config.toml
model = "image captioner"
image_size = 40
vocab_size = 39
encoder_arch = "preact_resnet"
encoder_activation = "silu"
encoder_channel_attention = "se"
encoder_widths = [64, 96, 144]
decoder_bias = "none"
decoder_prefix_bidirectional = true
residual_init = "none"
optimizer = "soap"
learning_rate = 0.0034
precondition_frequency = 16
final_lr_fraction = 0.1
Rows from block 4 of the image encoder of a small image captioner, named by matrix and row number. Rows with one number belong to one channel. Each number is 128 + 24 x the weight over its row's rms, rounded and kept within 0 to 255. All counts start at 0. Numbers have three digits each.
Before each channel's rows are labels from the 100 images, of 14976, where the channel reaches its highest value: "responds to" is what is common among them. Only what is clearly more common there than usual is listed. The data: dead-leaves pictures: piles of overlapping shapes. In brackets: how many of the 100, against the usual share in percent.
# convs0: first 3x3 conv (encoder.blocks.4.convs.0.weight, 96x96x3x3, each kernel summed), inputs 0-95
# convs1: second 3x3 conv (encoder.blocks.4.convs.1.weight, 96x96x3x3, transposed, each kernel summed), outputs 0-95

responds to: ring (59 vs 4.9)
convs0.16:140091132125077099118121110135151131100130153110104119097113139136115103125125108121072152136158108110120141108148136084127104145104098121133124118113139118101096125108148099150119124098092109154102126133098081091115080142138188102113129140111150146140110127138164144143149084198090101122
convs1.16:131158113146157094174111143133162101135119109096104171145111068122107145181131164106101155118088109066132151074141152114129176128110121165146150122121100120152141149136130104133121141134143138136152135120131160146138142147142155106110142109126099118143138126159102140119094115166091155099

responds to: ring (37 vs 4.9)
convs0.21:136130122127090106110109119148156098073195131103124166156106128092109112151141154137116128135135114120120084147144130145126110126109145126118089122122078079176135105119153136137126143139149160092143137102128149094136121133129150140132107127135131167098124146077112113164114095078135155181
convs1.21:128147177138143102173076136130180168160106133119158094144076106127180135098156130121085130106130157091128132154108134126142101129110123128135135145119164130152180107121147117126113108129136129151099139133141153149122134063103130137128143141116103149141119146176161129101148098148111146096

responds to: mixed sizes (83 vs 33.4); vivid (32 vs 14.3); gear (25 vs 4.9)
convs0.45:136116146135094153106108154134157123138163094105147088137135126140092051124136113083156119122128065104134092138140121106116138150107124129111119151134131128107136084118129111097086149143112179110159169114128100119116166125118130114164145152097124146153096117101126096157132101107156093134
convs1.45:153162106110130158163112146079177150114128129129113112172131108162125137114174149129128140145197135123126095119103137094130122122114164124071131124122119159145151092102155162134141098113165134155108157157152160147152094153104096134100103148155136143122162106132090138111140140120138141110

responds to: vivid (36 vs 14.3); cross (31 vs 5); star (26 vs 4.9)
convs0.94:128107142135108127124192115123145137089086139110094089130132120097105114104131117084146130154122117128116100120147103120144108139120089127124098130172141114124144132115142142156130131161189129164162163108099151110146118129120108109154098162157074159115090117120085169139136177115126107106
convs1.94:147208156163121099130129147120210134154128098123126166138100168185122142138099181136109172101111115111114160131090115141139136158146155133136115150123132130144120180115145155113123137165120170127128159124131120114136133133156114128106119141106134145130115116104116153150117100145099132112

responds to: square (42 vs 4.8)
convs0.25:149141129124138119117116112095098091136102110143137158149091100143112142096102151143146052134126128143119120164129110102155096114155155096140055111116163125151159146124116115131097123125175139136118118105076173093110116115118123102121090152116141114132142137086141169131131120148113091133
convs1.25:171144111118147154092138128153119124121121085107131153144107110136101139124116193106096132171136124137133142107110170108125147179081127098088122131136151134182154139127151136142091071148100132101123150145166132101120113082129136143134116157132141086156122131122118164122136097173126136113

responds to: ring (52 vs 4.9)
convs0.1:166125109129138099125107146121160140118176145083109063132099109102130109168120114140111133137125103081100058139064098146151129102130107158169122150126128145131151136124148130159114134143142114108132132125102094100186139134126127105082132104142110117138141096123144120131123109167115105120
convs1.1:135158128156064078163125141101176092170146153106126182134161078129145133116137147131137143123117120113128128104147137086118102151097091099129104102152132105103139124102099107144089104131127122139138154158149145144125116124130139120101143097156126107115123096129117147183129130088105152093

responds to: vivid (36 vs 14.3); gear (30 vs 4.9)
convs0.60:120150119158087106083142131115117124101130126089093070103146118150133151161126124140164143129104131117150118131146139153121105138147123161093105140136111141124122078108117127167126139116131114146117098137097162134182071108138109135118133149106107117098079114143179065162122125136116166141
convs1.60:095131124149111104193159120143153144136138103148135175092111129155129101084147136099084135121148134087131139114128135124094160144140120156115146145137133132112136129119158126159077142141130117162175160113132100155188127107176123130120138153122158105114147155144112094160118174151154133112

responds to: flower (43 vs 5.2); vivid (39 vs 14.3)
convs0.59:110099202134097108117168138113100116144126115118085138107143197146127129129147144176119123101080091133122133129125126160142147095103172124150134144130129152106120111135120104130138116143118147103101161160100139119098104128174100131153125110103109113102132116169084169120116132139127098094
convs1.59:113160102137137149166129133131167123103160064127146120145104064096090120170100138133124124131116111137115165132108130139117129145108092153114132168165144117147122146100143117120120111117145182128153084106091163181151115118132138109118124145137110113155122186118084124152099137116129134106

responds to: flower (45 vs 5.2)
convs0.91:114129113137115119105154154107112141083139175092062087131121164129134113134151134107125160128149148160101102124112140124117131145120128141149109106091082132106133104127099148139158116114129078145089120111185134112147128111153119112114082126092144143101104134168144090142117131109170103175
convs1.91:125169116133121113143103133106086097173153102140113138116125069129167086105136147089107112121119132086142155116129129086150151146088126149129127150133100150091124156106126142155063107127112169151133128161137175126131150128147164123111110201105119126101136139119127119148115122122106125132

responds to: mixed sizes (65 vs 33.4); vivid (32 vs 14.3)
convs0.87:133109146126103161125133124130077130180161103153131124085093121118128151168133140094127105108126153097173082143187123085127119152143127115082125142123125119118099141116114109125196149135135092108134141133099107155107093167125101130110134143126140159139139101162105146119160120129103162115
convs1.87:132134136138156107163131136139094114088127121124156095117126076156105167095107162109111125152138116095082085084147110091092126115149109144096155165182105134136132110150165127128125125134133090119124134146170110169178111143141117106096100096150134102131100094120095129114128116140119132122

responds to: large pieces (67 vs 33.4); flower (44 vs 5.2)
convs0.85:091125196121136127142167134128123177126110135133146141103130103121116108151113147119175137132150143108150125141201122134106153095123132082178134123152109156106105132125179107134111133182153175140160142109127113117138144135162085094122107147128102130095106102153140109127113113113122145144
convs1.85:120185131128146117108171075091114123146131100094154121095123154081138116150131130156185151088094170139108139114140124102103100097127173123092115134120154137130098135132112149130146174130134158156134119106136091111118116168177141136124120112126149148132106163100132137136142150128118166097

responds to: ring (51 vs 4.9)
convs0.22:079139133133172116113131120123140103111141137108141172141074128148115131126131147180139118111103127103055129116153151107130118154136175098103123146135108155180166121099124113144108139124111146147122149115107130125162092125167121145102084151075124153112117149115143097141127120148117166166
convs1.22:154150141152158102153137124158191136097122114099111090113145168131125100145145166126135153135112162146117146140177153101115142140147118127126136100130105170100112062135128142143122124075154133145140159094113116143173141104108135125101120146147097109143129109122129143122135137206110104133

responds to: vivid (40 vs 14.3); circle (39 vs 5.3); drop (29 vs 5.2)
convs0.75:124143133117112134121125134127124096119130153151158126140111149127169145104116136146120108099083140114145156113124144150091093104146069128081136185126162156161152160139130145146123108142102140168108142133115143125111117131112107124143102131077064103099056152106122097142103158143120142116
convs1.75:121125094122184122127108120129105157163119152140140149112113160148097118121097161089143117163078102121117116146162159149158109146165127152138122143135145087162139105134128101090151191106141118129127110101092128104124157117128165134113140092114116139171127163120120174135152176153147138122

responds to: circle (33 vs 5.3); ring (29 vs 4.9)
convs0.37:095123102113099134098134106158128110089091172125088101124094173113130115125115115087126152157113112138149111118113124104116121084096169146115130113135107143118126128098120111214104135101159139142157135151103114119122100106170147127115139111135115145151091128125112098107122136109178086155
convs1.37:118164110131118080176124167142146102183156086121098121138143093121121118124137158137115163097132161059161134119116177134108157120119127113097131162136138156117098138126124134108072129120147155117131142103137123132106141136145126164101119145158098133118120117149093136127118080128090152092

responds to: mixed sizes (78 vs 33.4); vivid (32 vs 14.3)
convs0.8:183183135164119123083124123125127133125109123086158165147130131149157138111134143090141101102158125126151126156153154151108126134105088113165135147119140087109152101189165133095120120127132108106129100134106160105099134120130118139149101135129137105127141147142142180156114173125122065117
convs1.8:150140118108141182132083151105131126096159100114116142109119111148112129156156127122150125106116130145151128143127139135117150192111140089109137155148146129170165145085119161194139128165149131185152146138154185101116158124108158127121129134129083108125152129103140093101137135138140138110

responds to: large pieces (84 vs 33.4); circle (31 vs 5.3)
convs0.49:147205123126142136109135126139100123143108148109144164108126149164173101076102160180160125173165120123144128126144119161118093135072126117137125110101157132142147139120124123127107180118111147188120134095112143119112152150120124108142152134153115151119118121166130141111106160138108095136
convs1.49:160140108102128134133147151117156133138131133096151118111141064128111150151098110095133171132077109102132193114120165126163173119099147155132114131109102115131112088089126106148083161164096127148121137123125166146109118104112118118118132157120134137096149092109100117095107140179137137119

responds to: flower (35 vs 5.2); star (25 vs 4.9)
convs0.35:124132106150098106091156155148092122092161145107107072106103144128126115115181104087143115150176127131091125132140156112127100172192154150139119122128116108104112120128129125111124154109148123127112142136105162097150098143155087104139095089088110090140133133127157135120107106100147121145
convs1.35:154155147148109168161118147112132118152092097133143150101122074082114111133114155113111119106104129103139167114108121070097164123133106115116136145152128121133092147120103169124113112147079136167132140150148131129132094130159113114102155142146184146130080078133121104147129106157099150128

responds to: flower (71 vs 5.2); large pieces (62 vs 33.4); star (27 vs 4.9)
convs0.84:103152132111129129145128152144121172120128108091154092144187142106128099121133096204138113113138136131150165129083105118128148122125087128121129136153126130155127103086127141108139165085125156093117148168118136110107195095109115120122122123091101141140137082109130156104120125112163145135
convs1.84:123199125150153112164129166111161116150145098162104165148151139135128116162138170143104119095100125143169150149142101107103147142121147120134098119183122146142105123137099152109110124146147195121086097106146145130113162154097130107139136123175167130144135136143098099136118108130128116109

responds to: vivid (42 vs 14.3); circle (33 vs 5.3)
convs0.82:139118133121136114131191135134152127117098146106135120161162151143088135115150082081165124131125093159103144146129100104130112128135139110121127169138110147104137153112122158122160143161109086115142161104082145140097144119099111140138093122128129143114084178159097123069092126127135154167
convs1.82:151192149121169095132127152131144116176119103171118121154124129125114146119117132151097124111131116082134120131116138129119134125114096132083100132112134151142120160123147161127109172117143149154148140124138139087126157105112194150098141132125079122179093151104109120151132158088131137073

responds to: ring (43 vs 4.9); circle (41 vs 5.3)
convs0.47:115163137121117102128154105117155131108107179118126080118107135155131142128093113110113119129134156122117132138134111087098170160194130135075106129101128153142075150124126123101103163108134134143130142130076142094126112173118122100105149105117103152162127110145086094097128127128146161092
convs1.47:136113141139131170129109109111193078111102052124093128129152125113082088125111138082120142069102102106110149137121135146108113109105115167163126131121083127103123098116078089106130145107106130125132123118120119160139103149137139138110155122150137108103123109093134158149110116123129149125

responds to: large pieces (93 vs 33.4); ring (55 vs 4.9)
convs0.74:122151112118115126139109144152161108117102153156160099134169142135124138136099136138108098095118138111221139138088126064163180135100129101133115140102114112136155127130118152154107123142135178119085134108132143105155115119152133122137125108094122082138140125147104166126096123156108104149
convs1.74:136113131134113130108124141130198118084140115077101116086130104136113138118128124143131127131130119113168118111113174108146117124128105122113158143129183130144095150118123116209116090096136108131098112115085147120099153092119165140138161146159113098133138171119103139120095109155094107135

responds to: gear (47 vs 4.9)
convs0.52:138100158114084107133145113097133122117145144066086123128102108182097126092130091103114137149135107158091132135117121097140118107139135105117096108134108120121123079141105121151123123109133121186137136126102146090106148084126197137131124137157117112118080158117100125112141178125137109125
convs1.52:134136124107178088142118109131179132135132099137097122170118098129109102155139135098127124123118148094128156139109124108128170149105109133081110092103159118168163140106116156127094144141137204128111155128102141117136114119112122157138152185125128138105125112166083138111118121085162133153

responds to: circle (42 vs 5.3); drop (32 vs 5.2)
convs0.92:164105183137045155104140125118168142169140127151096105095119099125108134157139119128165127153108088151121124120153124145104142104156114130132140119114147128103117113099136122069089150141152121095112115121146150115090140140118164119114089104112128114128143146144080137145140104139155165101
convs1.92:184119150133153133109117138123139082140123137146163099153099134130121117126133157113080172115133122097118099121147132082116069124132156132114094116155128084148150120119135088142131122132118151109081112135151148118127140098122167108132160104115152100148132188131086154088099112090158126117

responds to: flower (86 vs 5.2)
convs0.20:108113089145085125176160145146130173119102138064105144151111132117132076098129130143103127143123123109125164121106108098120150091120152159121113085118105090118112113107114128142107112093121149109127137154128152110146108137158117117158124149164176091104122164109105139119126160098146074119
convs1.20:117168128177140101138093205109128135173154104116148125134116116093152108162140162136135165116141130094130166126143131165119118135143107153150115111130125114124175107095119166115099126115112189140111147108135127089117099165129128123084136147123104103129119106109117147160117133136093146085

responds to: circle (42 vs 5.3); vivid (37 vs 14.3)
convs0.42:127136140125104146118130151138139101075107123119150105130124092153117093181156104092168166109099135126180109139106092166136140106124163155130125125090109126123126166150106091180118120119136130165148147100126117127107115145131151141162085155110114070153100154129116125155139115106130142164
convs1.42:097111093171075128153134109139134070109127144134130137152146118187107166102111141088149161135144152117114172154121134136084105109162084133133142121137114123136096109108128110136124162114136179153126136129134105160120127059132142138125153124153100118181103132121138095136104141122144137137

responds to: flower (53 vs 5.2); star (28 vs 4.9)
convs0.14:115130095136075201113110155142147147114134109117119123129103110118119091125099120127125141149153131142127152124099113081120132082066111142128145143117142145089148100078172116089104143116149145131126099122160111123125123144115119091135090083087123133133157097119110088143147115124124109092
convs1.14:175154165091135111143113139136145135158153101143150118138134092111127105136113117124139146098170106053159128093131162083114128096115172132163167098121107117137135149108140150139120122177117152155141154151155113104132142095151147120110106111149119115112092128151085096136104140136102159114

responds to: mixed sizes (72 vs 33.4)
convs0.76:118133104129154098138150126090130112078119143115136129178123127100132132119090131151132110135141142120193159111157114128143119148114116128100134146130097130116169099154106137160135117127091127175129150110115134134129095115099105177098108137120064139108105105095150089128089138134136141200
convs1.76:104175134136133128144130130166134149131090101156127163118158104141134109144082115146142142145154151148130127116114150108128120103111126107107087092160115172164149095154126188147121137166131121120132161110085119111131188163171161169133110169133112150132093149165154132123137129127148113127